python train.py --encoder_head_dim=32 --encoder_inner_norm=false --text_encoder_layers=6 --residual_init="zero_last"
Rows from block 3 of the audio encoder of a small contrastive audio-text model, named by matrix and row number. Rows with one number within an expert belong to one neuron, the router's apart. Each number is 500 + 40 x the weight over its row's rms, rounded and kept within 0 to 999. All counts start at 0. Numbers have three digits each.
Before each expert's rows are labels from the 100 clips, of 14848, where the router gives the expert most weight on average: "responds to" is what is common among them. Only what is clearly more common there than usual is listed. The data: two synthetic voices taking turns or overlapping, over music, noise or silence. In brackets: how many of the 100.
# router: router (encoder.blocks.3.mlp.router.weight, 8x160), inputs 0-159
# gate: expert gate (encoder.blocks.3.mlp.gate, 8x160x160), inputs 0-159
# up: expert up (encoder.blocks.3.mlp.up, 8x160x160), inputs 0-159
# down: expert down (encoder.blocks.3.mlp.down, 8x160x160, transposed), outputs 0-159

# expert 2
responds to: text has "six" (34)
router.2:478515573530521500514502470511553450465504466574572492539473462532496509489451476520483484480421560475496457519468532503509429485474498552488539466434521479481520463461502512526480543486555480465524480447469526513447464523563422500445500516475445501518443452542411477457483492448541472478490510480468570559475548481465554406470453550527564542598440530525433493468539467486477513480484494499466437474467439491493565586430530499500535532509550445569453566570445533514452472475525461
gate.9:459487522521477513500469464500489435446463464529557500560500453526416500500500500490500481398500553505500500553546507500525500515501563546503537453420519500490500481582534499500403526534513431500488566500509530500474500500513435472500482508572500526456500461500480469500500510483589454491500499567486517465454510592423500433452431574496535462536449576461454558473500500497500516479472400453399461489415465500500547538501504441542455500500487463508500533521468606488493457500527421
up.9:527556492463454500461500500438500408453401484479488566551500512421574457511461500578500500645500486488485518531441570565500448522508462477481542484500444500500500500422463469508500566496517459500495500604500500474465396612503500500500537496500500500500500500500480464500554514415521522535526515489453500500500506515590500587466500500558539446500441500500533468476500500500500414500471514500559500434516484500481507500500566482530480494529614497464500500500460505527451527535524472
down.9:540451531434500608627538463490500517500531429536454500500500455507417509500444500500509546473500444515445560491500506545536563481500590500500446500500528500447573553565554500542487500557477581575466459459527429500500451435531500522429463449506526527473469500448559514500464500500489500515486443584477538459536487510500473500531420500528500514500558463452500537507500500598500472541535532453516429506448500540413500473589499530527519500500473513494442512474482543502491506480488454

# expert 6
responds to: reverberation (81); text has "change" (25)
router.6:512474483492508560496548481450538469490491432483494494526445442541521604483473479518528522560451457456516519476460433510491586484533450513456556567505471440465520493489497461621555511457456487499454492528486509502452470512452542491468530467550495478499504584484426533570495445432452451483509496490502478519507463477452457572497489457532471481442505482505578516473557455450461476471455455545529486486498468481507510426439535478536546586539572522489533461488491496590406454502488461
gate.9:418500479547508460491500471551545500500590436500500500500500500542500559533506552500544587500347409467511479469449464464500572500479470530509497500500500472500501500494510500576528446494479500474530500510500504479517411463420593489500500513512482513501510500466487477526474454500494456470532529532446530500473500470500531500445573405500500550437534457528566500500545374515440500522501500512500458473500500515492500396500500471524485552525547512500580431506514505500497391452500569
up.9:574537500416505561534558441465441502514375501496547522500432500500432489414500489500464424544536565500465544461569500511500500507531557500507548503500500512403510500500500412458518555515489500533382500500500483492500500500552489535454508500500500500481597567528500485496581500500500500538500467502510500552551455471415488560500422500505511500500500544354500467524538532483554457500497474487500576530452469465518559472500500535500543474465471536529508518532501448500497456509466472
down.9:512519434500515553500492598462500500500500509500554489465480466500502453496444551500530517500562500500463500503466500500491510521451495480416471481413500499569509532404481523500614542456471600457413513463500533471500490582463500500500472500416514500504500525560561476500548465500500422467409432500522458553532500465500500584462438500500485511500500533500500426500544571521575500500444500553500576512472451427500480472424495515520572500477493528577480435507500500500552474504560500

# expert 5
responds to: music (60); second voice: none (49)
router.5:462472538523522510523560543534524464503519546597456473489542460461485563422520489534461522493535529537511577569536544486537464481484476459492464455510453477482524483525534431525444356498417559436546527446510428551433529443518456533476547526479466536496473497586518471501482545535470523472463586450486511524502498448501470470444498441497485565506478491486453507521433543434538502486451453496485474464533529510450532481504427503482484476538446522536494559454543491468513503539536569
gate.9:503572457583400500500444440409500539628510434477500522500470567522500515500447500465471500460474500420438500500500500492500498515500551500500549378594544500544480520500500461500500474500550555464438500480511500500500500586479500473500500490496634550508505479500443492500536495419530573533476427500507500472500461500502487500516500603420500500500523500500500500476532531471500500500542494514500500500500500500500500583556500581500520500500500450595500500500500526572500500500593504
up.9:525533500436576500543500516517500474428564500500568466485476500567530486500565500500459424538466500557528405459430485523500589451459500551500493500463500541500463421561500500499500500428491497478554481473509500436425481463500500477516500561509500433457424500564505500448500500500488460505579500500439500500438500535522500558454532374599454547524463500500564500500500445520500522565449481500588500454493511578520500474436500501588530500523500500500500500556500500470534449512456500
down.9:500500515466500509524513441430500445500447500595561500500500500431563504457500500572381500532466500500500500500456544517500500500489500510500500500500419566500500500547419537452393500455500500500461507406507568519360500500619500539510516579500500500500376500500497500541500593558549508565500557485517500508425462500484500500500473500557500500546518590500514578547500500500518571461500500500515468500500579518500498470500500500497518542474457516500483500472500500530553500525496485